A small model that predicts concentration at each pixel, trained from scratch.
Model: 6.02M parameters, 48-pixel images, encoder arch mobilenet_v2, encoder norm batchnorm, encoder depths [3, 6, 3], decoder activation leaky_relu, decoder widths [48, 96, 192, 192].
Data: trained on reaction-diffusion patterns (Gray-Scott), 95000 training examples, 31.5 epochs.
Rows from block 7 of the encoder of a small model that predicts concentration at each pixel, named by matrix and row number. Rows with one number belong to one channel. Each number is 50 + 15 x the weight over its row's rms, rounded and kept within 0 to 99. All counts start at 0.
Before each channel's rows are labels from the 100 images, of 14848, where the channel reaches its highest value: "responds to" is what is common among them. Only what is clearly more common there than usual is listed. The data: reaction-diffusion patterns (Gray-Scott). In brackets: how many of the 100.
# convs0: expand pointwise conv (encoder.blocks.7.convs.0.weight, 256x64x1x1), inputs 0-63
# convs1: depthwise 3x3 conv (encoder.blocks.7.convs.1.weight, 256x1x3x3), a 3x3 kernel
# convs2: project pointwise conv (encoder.blocks.7.convs.2.weight, 64x256x1x1, transposed), outputs 0-63

responds to: feed 0.018 kill 0.051 (29)
convs0.4:51 62 50 63 50 55 61 61 48 51 50 50 50 50 50 59 50 50 40 50 50 49 51 51 50 51 44 50 49 47 50 61 47 49 50 55 36 50 50 53 50 54 51 50 57 51 50 50 72 50 50 00 50 50 50 00 55 46 37 44 00 36 50 50
convs1.4:41 63 60 29 53 61 45 20 37
convs2.4:53 49 49 52 49 51 49 46 51 50 51 50 50 55 07 42 44 51 99 52 50 50 56 50 50 47 31 50 48 54 41 64 49 51 50 50 56 67 49 23 50 50 49 66 51 50 51 50 43 49 48 50 49 61 52 99 50 52 39 37 49 50 49 46

responds to: feed 0.054 kill 0.062 (29)
convs0.188:56 29 49 29 47 51 49 56 58 51 50 50 50 50 44 58 48 43 51 63 55 50 44 41 50 46 48 50 50 50 29 15 50 99 53 47 57 50 65 50 50 38 50 50 46 49 49 50 90 37 59 50 70 45 50 51 41 52 57 50 51 70 97 54
convs1.188:47 47 43 54 44 54 52 09 63
convs2.188:51 14 51 46 50 48 48 50 50 49 27 51 51 33 49 49 50 50 56 50 36 50 36 51 51 46 49 50 60 50 44 75 50 61 73 67 50 99 56 62 51 49 38 49 50 45 53 50 79 65 52 50 49 38 53 34 50 50 45 53 55 50 32 44

responds to: feed 0.062 kill 0.061 (26)
convs0.133:34 72 15 50 32 63 33 48 46 48 69 28 47 79 56 22 57 52 50 50 48 51 50 64 51 50 07 50 64 44 29 52 75 49 43 38 55 50 54 49 47 62 50 63 16 48 51 50 52 00 52 48 51 45 52 50 58 50 50 49 22 43 49 49
convs1.133:22 61 51 21 59 55 52 37 49
convs2.133:35 30 47 49 50 49 52 44 52 51 50 65 86 50 51 43 52 48 55 44 50 57 51 53 50 35 49 51 50 52 38 55 49 50 99 50 52 99 20 43 50 43 50 52 62 51 43 59 46 50 50 50 43 50 99 49 51 51 49 54 27 50 53 46

responds to: feed 0.062 kill 0.061 (27)
convs0.225:51 44 26 52 70 50 49 42 55 52 45 66 51 51 49 00 41 43 88 50 00 44 50 49 49 45 50 52 51 50 35 49 37 51 55 45 48 47 49 36 49 80 53 53 50 51 51 53 55 50 46 56 29 47 66 50 50 36 52 49 62 50 50 20
convs1.225:58 59 49 70 25 40 61 39 27
convs2.225:46 51 48 50 50 51 50 99 50 50 66 43 74 49 48 39 67 45 50 48 42 53 50 42 06 85 53 82 53 78 50 51 51 50 59 70 48 50 70 43 51 48 39 63 41 33 50 61 43 57 48 01 44 50 50 52 50 50 67 42 51 48 50 36

responds to: dark (36); feed 0.022 kill 0.051 (26)
convs0.125:14 85 50 95 46 41 13 53 23 50 50 50 43 50 50 50 57 51 51 50 47 48 50 52 60 65 23 50 63 50 48 54 99 51 27 31 47 41 44 51 50 46 50 52 21 50 50 52 45 50 37 50 58 51 55 57 62 50 48 50 50 50 50 55
convs1.125:58 49 47 40 31 80 58 47 28
convs2.125:31 48 58 52 48 50 99 50 39 53 61 46 50 13 55 51 50 50 56 55 48 82 24 33 46 50 44 55 70 43 52 56 50 61 51 47 50 50 69 79 37 68 52 60 51 24 70 54 98 51 46 50 49 54 50 48 40 50 52 50 49 50 36 33

responds to: stretched (72); embossed (68)
convs0.23:48 64 51 66 51 50 50 31 34 49 50 53 50 46 50 00 51 50 47 49 18 57 54 49 50 58 49 49 48 50 58 82 49 44 52 53 33 50 41 47 51 59 50 99 51 19 49 59 51 51 50 51 37 65 54 50 50 49 40 50 51 50 31 50
convs1.23:66 33 50 16 45 54 39 47 39
convs2.23:50 34 51 55 55 59 40 51 50 49 51 65 30 50 48 51 46 66 43 26 48 52 50 99 84 09 01 33 30 51 50 50 50 52 52 56 27 50 54 49 63 53 49 50 48 43 51 55 72 50 87 49 44 54 64 46 53 51 29 53 61 50 42 50

responds to: feed 0.039 kill 0.058 (60)
convs0.164:42 58 50 54 99 52 51 48 43 48 50 50 44 26 51 15 50 49 50 49 19 49 50 88 48 62 51 53 49 50 50 50 51 50 47 51 50 50 26 49 52 78 51 58 51 52 50 46 66 50 46 41 57 50 90 49 50 51 46 73 39 37 50 49
convs1.164:58 32 44 58 24 24 53 58 61
convs2.164:50 51 52 93 51 57 47 80 46 49 51 55 54 50 35 40 50 44 27 33 50 41 43 61 51 49 45 49 73 51 97 40 50 50 52 61 49 50 51 49 51 45 80 21 48 50 48 51 48 64 59 35 45 18 55 50 53 80 81 52 06 50 50 48

responds to: feed 0.078 kill 0.061 (54)
convs0.244:51 48 37 49 50 51 50 49 51 42 51 51 46 49 44 51 50 50 49 51 51 50 50 85 70 49 56 50 58 05 20 23 48 56 51 69 46 47 45 50 50 51 49 50 55 48 51 00 99 27 46 46 46 40 50 50 47 51 50 50 50 62 56 50
convs1.244:25 35 47 30 38 64 57 70 52
convs2.244:51 47 38 50 45 51 58 99 52 46 50 71 50 51 41 25 46 44 59 52 08 40 50 69 49 58 53 46 48 92 50 54 48 50 50 99 53 83 50 50 51 39 50 34 45 50 50 53 42 61 47 38 50 34 48 52 50 53 49 56 56 51 46 40

responds to: stretched (60); feed 0.058 kill 0.065 (32)
convs0.254:49 51 50 50 58 50 50 24 49 52 52 64 51 34 50 54 50 33 50 52 37 45 50 48 49 50 03 50 49 46 50 99 59 39 53 50 38 60 45 49 49 50 50 71 50 22 51 52 49 50 51 49 51 50 50 44 51 49 49 63 50 15 50 37
convs1.254:63 56 59 55 55 63 20 26 45
convs2.254:48 51 62 48 51 51 65 50 51 50 52 50 62 50 48 49 50 51 49 46 48 53 50 68 63 29 37 50 35 99 49 50 50 51 49 97 49 52 51 50 59 39 47 22 50 50 50 51 44 50 49 53 50 47 49 53 50 99 50 46 59 49 99 49

responds to: feed 0.018 kill 0.051 (25)
convs0.238:58 48 51 50 99 50 50 50 47 50 51 50 54 60 51 51 48 50 46 50 49 49 75 40 48 52 53 51 50 68 56 51 29 53 46 50 50 49 50 51 50 56 50 50 54 58 46 00 55 50 42 50 57 49 50 35 43 53 43 36 51 50 52 40
convs1.238:40 28 28 69 37 48 45 45 69
convs2.238:43 51 74 50 48 60 49 54 28 57 49 50 61 50 62 50 48 51 42 49 49 49 35 55 50 18 49 49 43 49 49 50 50 52 57 49 00 52 50 23 43 51 99 45 29 32 53 50 49 39 54 69 37 50 61 47 52 50 51 63 43 58 54 48

responds to: feed 0.054 kill 0.062 (29)
convs0.243:42 55 50 58 50 45 47 50 53 48 28 61 51 50 48 32 54 49 53 51 43 51 48 63 57 46 42 46 55 50 34 50 53 64 56 50 58 51 50 40 53 50 51 50 51 50 51 47 99 48 50 46 50 38 78 54 60 52 47 42 53 47 99 46
convs1.243:64 46 36 63 51 24 64 62 29
convs2.243:49 54 60 50 38 52 50 68 46 52 96 64 55 44 50 45 51 35 60 38 38 68 40 52 50 60 47 51 93 38 57 49 61 69 56 22 92 62 44 50 06 63 50 51 53 48 50 54 50 83 55 34 45 49 49 50 52 48 67 51 19 53 60 51

responds to: dark (38)
convs0.223:49 50 18 50 41 50 48 42 50 50 50 50 50 49 51 50 52 62 50 48 45 57 03 50 50 42 36 44 53 48 29 32 55 52 51 51 68 49 51 31 50 15 45 50 37 71 66 50 79 50 51 50 51 50 43 82 60 50 50 52 50 50 99 49
convs1.223:63 82 67 36 44 41 38 43 46
convs2.223:53 52 65 50 50 50 50 61 42 50 34 99 49 46 50 50 55 47 37 50 49 52 48 32 51 51 50 69 50 24 55 50 50 38 98 00 52 48 43 50 45 50 81 50 52 50 32 27 50 52 74 48 51 49 50 23 57 50 51 49 41 50 52 67

responds to: feed 0.018 kill 0.051 (32)
convs0.226:50 50 50 48 53 82 51 82 49 71 61 23 50 50 50 57 38 51 49 49 68 50 63 40 44 50 51 75 07 51 45 16 50 51 51 50 54 50 49 50 50 47 31 42 50 63 51 50 50 50 41 50 48 50 48 00 19 51 50 50 45 52 50 48
convs1.226:59 59 32 72 65 30 37 34 51
convs2.226:50 57 46 50 60 50 50 50 50 53 52 30 41 49 46 50 62 50 51 52 93 58 74 46 51 49 52 61 40 50 25 55 50 46 50 11 30 43 49 27 50 74 74 75 44 45 90 50 45 21 45 81 50 91 52 50 65 50 39 45 49 34 48 40

responds to: feed 0.058 kill 0.065 (35)
convs0.246:52 43 54 45 49 49 46 47 50 50 50 51 70 44 49 46 50 50 47 55 81 52 51 50 47 57 49 50 50 83 34 77 50 31 51 48 54 91 50 54 57 57 52 53 41 50 14 46 44 45 61 36 49 99 57 50 50 50 49 52 50 49 47 53
convs1.246:69 51 51 60 51 37 60 16 38
convs2.246:50 50 49 48 34 73 49 50 66 42 50 68 50 69 50 50 52 47 65 52 19 42 50 59 43 50 50 02 50 48 50 48 50 48 72 50 63 99 39 51 57 51 25 53 50 48 44 45 70 62 48 50 51 48 69 54 54 23 50 49 47 75 83 11

responds to: embossed (79); feed 0.039 kill 0.058 (27)
convs0.179:00 52 55 50 46 50 50 50 34 47 50 62 99 31 50 50 51 51 45 35 41 48 47 53 42 52 50 45 50 50 64 50 49 60 75 56 54 38 59 50 51 43 50 51 38 51 76 54 44 53 50 56 34 50 49 50 56 08 73 43 50 42 45 50
convs1.179:48 52 51 51 56 41 43 14 27
convs2.179:48 49 55 50 38 26 61 93 75 57 18 52 58 50 46 99 52 50 50 51 50 51 49 50 26 61 50 50 50 54 50 49 43 19 76 51 48 56 48 50 35 15 65 36 50 51 77 51 57 52 50 50 50 45 50 53 56 48 51 51 49 53 49 52

responds to: feed 0.022 kill 0.051 (49); feed 0.018 kill 0.051 (35)
convs0.7:51 61 50 67 32 48 86 50 50 50 37 49 50 18 56 35 50 49 50 51 51 50 00 49 51 53 48 40 50 50 52 50 04 45 51 48 47 57 50 54 50 50 00 53 50 50 51 50 49 27 50 50 50 72 50 55 66 50 51 52 50 40 50 70
convs1.7:61 78 59 74 56 57 59 67 52
convs2.7:66 50 59 51 37 50 46 50 50 40 82 55 54 99 51 51 48 50 54 50 37 48 50 36 50 51 53 48 50 48 71 38 00 52 49 46 61 33 48 50 54 50 89 50 50 52 49 50 47 51 51 50 50 63 00 48 48 49 51 50 31 73 50 50

responds to: dark (36)
convs0.184:14 76 50 59 50 56 45 49 01 51 60 50 54 70 55 35 50 49 47 50 36 50 51 48 50 50 38 50 50 44 50 50 99 50 50 43 48 50 49 53 37 50 51 60 50 50 87 55 51 50 41 49 50 53 53 50 49 49 50 50 36 48 28 50
convs1.184:52 70 57 19 44 31 58 63 48
convs2.184:42 50 51 51 53 55 50 50 47 50 56 51 43 08 63 50 49 51 50 49 51 58 51 40 61 37 51 46 48 50 45 50 74 86 50 50 49 50 50 50 50 51 49 46 49 43 36 51 50 51 31 50 51 56 59 48 50 66 50 00 50 46 52 40

responds to: feed 0.062 kill 0.061 (48); feed 0.039 kill 0.058 (38)
convs0.206:53 70 18 48 50 51 50 50 54 50 48 47 48 50 59 45 50 49 50 52 27 50 27 50 52 35 50 49 55 32 27 36 48 49 50 50 48 48 51 51 51 54 51 47 67 42 49 47 78 41 53 34 67 50 94 55 61 52 67 99 34 50 50 52
convs1.206:30 37 50 65 30 28 61 65 53
convs2.206:49 54 71 27 00 50 35 50 50 48 70 52 53 50 52 50 50 33 49 50 00 49 44 50 51 51 40 49 50 76 72 50 51 53 51 50 71 50 50 44 51 51 57 46 49 50 43 57 06 64 52 09 43 46 45 50 56 50 51 69 49 49 50 39

responds to: stretched (65); feed 0.062 kill 0.061 (51)
convs0.22:47 51 50 48 80 62 45 24 57 50 52 50 38 43 51 58 54 00 57 50 50 33 55 52 64 39 50 48 52 00 43 51 51 46 49 50 10 51 56 52 53 66 49 49 62 33 51 31 70 50 50 56 50 50 44 54 34 88 37 80 55 49 50 50
convs1.22:46 13 61 52 42 65 59 62 48
convs2.22:50 50 48 50 51 67 47 50 56 27 49 87 51 50 49 51 43 11 47 50 31 39 49 78 62 48 50 32 48 50 48 52 39 48 52 52 52 50 50 50 59 50 49 24 52 51 14 49 50 99 51 00 50 49 52 49 82 69 47 60 52 52 52 40

responds to: feed 0.058 kill 0.065 (47); grey (37); feed 0.078 kill 0.061 (30)
convs0.24:50 39 50 50 43 46 49 53 52 50 66 51 49 31 51 64 52 51 54 47 50 50 47 50 51 50 54 48 53 47 49 52 50 67 96 50 53 47 50 53 50 48 52 64 00 50 50 50 43 50 50 50 48 50 17 51 55 51 54 51 50 41 50 99
convs1.24:71 63 73 48 54 64 27 44 61
convs2.24:49 52 36 45 50 50 54 45 48 50 50 22 50 50 49 42 52 99 40 56 50 50 56 50 50 47 48 50 27 39 08 50 50 00 50 50 52 48 50 29 50 50 39 51 50 50 50 50 50 50 38 55 68 87 33 50 50 25 49 13 72 37 50 51

responds to: feed 0.062 kill 0.061 (27); feed 0.078 kill 0.061 (27)
convs0.116:50 52 50 52 47 50 50 50 47 44 42 59 50 99 61 52 57 45 48 48 43 50 48 53 50 49 41 38 81 29 52 51 50 49 50 50 71 53 50 59 63 51 47 49 32 64 81 50 99 51 51 67 42 46 49 70 50 50 48 10 75 47 48 43
convs1.116:38 35 33 46 52 23 59 73 46
convs2.116:37 47 52 49 49 50 51 48 44 53 62 52 50 49 45 49 59 64 69 50 48 50 51 59 52 87 50 50 52 50 38 52 77 65 50 50 32 51 41 50 65 99 50 50 66 08 50 56 73 50 53 50 50 52 50 52 49 19 50 49 54 45 51 44

responds to: feed 0.018 kill 0.051 (37)
convs0.150:50 63 57 63 50 50 46 51 50 50 51 50 70 62 33 53 50 50 50 52 49 58 71 55 50 51 56 50 49 46 49 44 75 51 48 50 00 44 69 39 50 51 75 90 50 50 38 49 18 52 50 25 43 49 26 27 48 50 50 43 16 58 51 50
convs1.150:43 10 47 65 56 45 60 48 51
convs2.150:53 49 50 50 54 39 49 50 51 51 47 49 51 51 65 59 31 51 00 51 64 59 25 44 64 21 49 50 50 49 49 72 49 50 52 49 09 55 65 51 45 48 50 51 50 50 74 50 51 47 44 62 39 63 67 50 50 50 50 51 50 90 43 23

responds to: embossed (86); feed 0.078 kill 0.061 (37)
convs0.219:60 56 36 52 63 50 70 52 50 51 50 50 73 56 49 50 30 50 52 56 31 46 41 53 49 49 49 50 49 50 58 34 50 50 74 57 43 14 50 00 48 59 50 48 63 50 56 50 50 50 50 25 49 01 68 37 60 04 76 50 47 50 66 40
convs1.219:35 49 47 19 63 54 39 70 59
convs2.219:50 50 50 50 50 60 50 42 30 53 50 87 62 47 51 54 50 51 52 49 50 52 52 50 50 18 52 52 39 45 45 47 54 50 99 32 46 69 28 50 43 57 73 59 76 42 49 49 50 40 60 49 16 51 63 48 48 47 49 24 39 50 65 53

responds to: stretched (50)
convs0.25:50 50 49 48 47 00 28 47 52 50 49 52 42 50 50 50 51 49 55 61 49 49 60 50 72 54 50 42 64 59 50 50 50 49 38 47 50 46 71 49 50 44 57 51 48 52 49 00 50 51 59 49 53 50 45 56 45 61 46 50 54 50 50 50
convs1.25:24 19 48 36 44 50 51 48 39
convs2.25:51 54 11 52 54 00 50 59 50 60 56 36 50 50 50 37 52 50 65 58 40 50 51 50 47 77 64 54 72 60 50 49 50 51 22 63 51 50 51 51 49 51 31 50 49 50 42 99 52 50 50 35 42 61 50 51 34 51 49 44 49 50 57 50

responds to: feed 0.078 kill 0.061 (26)
convs0.227:51 36 50 53 52 52 55 45 60 46 35 55 59 50 26 00 50 38 54 53 46 48 50 51 50 47 50 51 49 51 50 50 50 49 49 77 47 66 47 48 56 52 50 49 51 50 20 50 61 51 50 48 50 63 99 48 42 49 43 49 69 49 50 50
convs1.227:48 51 32 47 55 53 40 25 20
convs2.227:64 50 50 48 48 50 35 46 53 00 49 50 47 53 50 52 00 45 38 56 50 51 49 43 57 44 50 00 50 49 54 50 45 34 47 59 51 42 50 51 66 49 50 50 69 59 51 51 52 51 49 49 47 58 43 25 50 53 37 50 60 50 50 50

responds to: feed 0.018 kill 0.051 (28)
convs0.146:50 44 42 50 51 50 46 47 49 47 63 50 49 27 48 17 51 50 60 56 49 36 84 30 52 58 83 75 47 45 50 50 50 54 51 50 17 45 33 49 54 71 82 53 57 50 50 47 43 65 50 50 69 50 51 00 33 51 48 60 51 64 50 78
convs1.146:45 55 49 34 65 55 35 17 37
convs2.146:51 99 50 50 22 44 52 52 50 52 48 50 48 50 35 50 41 42 49 51 50 42 50 50 50 53 49 51 59 52 48 49 51 18 50 53 57 41 62 47 48 46 50 51 52 55 55 50 50 44 50 52 50 45 00 80 48 69 52 48 52 49 50 47

responds to: dark (33)
convs0.158:04 55 82 47 49 49 48 53 43 52 50 51 49 47 49 53 52 37 49 50 45 50 50 58 47 63 51 49 53 51 51 49 50 50 58 52 51 50 46 79 48 52 46 62 48 50 99 50 64 50 51 51 30 50 52 52 45 50 33 62 85 42 46 50
convs1.158:51 65 61 50 24 29 53 71 60
convs2.158:50 35 48 50 52 80 61 45 34 50 80 50 49 26 66 50 50 50 50 50 53 53 49 50 51 36 49 50 48 50 47 50 50 99 44 50 49 50 99 46 51 72 50 48 50 47 48 50 36 58 51 51 60 53 52 45 14 72 58 40 37 50 51 44

responds to: feed 0.058 kill 0.065 (42); feed 0.078 kill 0.061 (41); dark (34)
convs0.154:45 66 50 59 51 13 00 46 48 45 33 40 50 50 56 47 50 51 50 50 51 63 50 50 51 50 44 50 51 50 52 50 50 52 50 51 50 51 58 50 57 09 48 53 50 63 90 48 50 50 51 50 50 50 53 99 50 49 34 64 50 48 51 44
convs1.154:59 59 62 59 15 58 50 58 66
convs2.154:50 50 50 31 53 48 49 50 21 50 51 48 49 25 56 57 50 35 45 51 53 59 00 02 50 56 53 50 99 41 50 70 50 51 52 50 48 50 88 50 48 54 50 51 50 43 29 51 50 50 43 50 54 39 45 49 50 50 50 52 50 50 38 42

responds to: stretched (54); feed 0.078 kill 0.061 (29); feed 0.058 kill 0.065 (25)
convs0.122:51 49 54 50 50 49 51 98 47 47 45 03 55 50 49 43 50 48 51 51 99 50 59 41 51 56 53 50 24 48 44 50 50 53 55 49 49 56 50 45 44 50 49 50 12 99 50 48 51 50 49 47 55 69 49 50 50 50 47 50 42 51 54 58
convs1.122:50 59 48 70 32 50 76 27 48
convs2.122:48 50 75 50 45 50 99 50 52 48 00 50 49 50 42 51 54 50 50 50 66 39 50 50 44 50 83 50 50 83 68 50 50 53 50 49 51 53 49 49 50 47 97 52 45 50 60 50 47 50 65 44 50 43 55 48 50 26 54 35 33 41 46 51

responds to: feed 0.022 kill 0.051 (26)
convs0.143:50 50 54 52 85 47 44 32 49 41 51 49 48 51 50 51 51 54 49 50 50 51 57 56 50 54 47 49 51 50 50 50 50 39 48 50 41 62 62 45 58 99 51 87 50 51 30 44 36 40 59 00 50 48 49 18 53 50 49 50 47 47 50 50
convs1.143:46 40 23 37 64 75 46 38 58
convs2.143:50 57 50 74 51 50 33 49 62 53 50 48 46 48 50 49 50 50 51 57 50 49 66 50 50 50 48 50 50 50 43 51 53 50 50 52 61 49 50 77 49 50 47 48 50 54 63 50 51 42 57 55 40 99 50 51 53 54 00 60 65 50 31 46

responds to: stretched (75)
convs0.19:50 29 47 51 50 50 50 07 50 26 21 48 52 44 04 41 50 50 59 77 50 57 51 47 75 47 51 50 50 45 48 50 50 46 74 43 34 52 50 24 93 51 60 70 68 35 49 53 41 27 57 47 51 52 50 48 39 50 54 91 50 50 49 49
convs1.19:57 19 60 51 60 42 49 23 53
convs2.19:28 21 50 55 65 51 48 25 50 51 49 61 50 77 76 67 60 50 50 51 51 65 43 47 56 50 50 54 50 48 50 51 53 65 54 27 79 54 46 58 49 58 49 48 50 50 51 50 99 51 42 52 50 58 59 50 41 51 54 50 50 49 55 22

responds to: feed 0.062 kill 0.061 (34)
convs0.196:69 50 51 67 50 50 49 49 49 50 49 47 99 48 35 49 45 45 52 64 49 34 44 50 50 50 50 55 49 50 50 47 50 56 55 50 44 50 50 32 50 49 50 51 50 53 39 51 49 50 45 50 50 47 50 45 50 00 99 49 50 56 56 50
convs1.196:55 38 31 57 32 64 66 71 65
convs2.196:51 50 50 50 55 75 64 20 47 50 50 99 62 41 50 50 47 45 50 50 50 50 50 50 50 44 52 49 40 00 50 51 56 61 50 10 51 52 42 50 50 50 47 51 60 49 47 51 50 50 50 45 50 47 50 50 39 51 50 49 14 50 57 51

responds to: feed 0.039 kill 0.058 (30)
convs0.190:52 00 50 49 51 51 49 50 52 50 46 47 50 47 32 57 49 49 50 80 51 50 51 50 55 46 70 50 48 50 33 14 55 72 60 48 42 52 51 49 50 32 77 49 58 55 39 50 47 51 55 44 52 49 50 48 00 51 50 51 51 62 65 59
convs1.190:64 38 38 17 55 53 69 43 51
convs2.190:50 38 58 48 49 51 48 56 50 55 49 57 66 50 56 53 50 51 51 51 45 52 50 52 49 50 38 52 49 50 48 52 50 54 51 50 99 62 39 99 48 48 41 47 50 52 50 49 78 51 50 29 47 32 47 48 50 50 47 51 51 50 52 46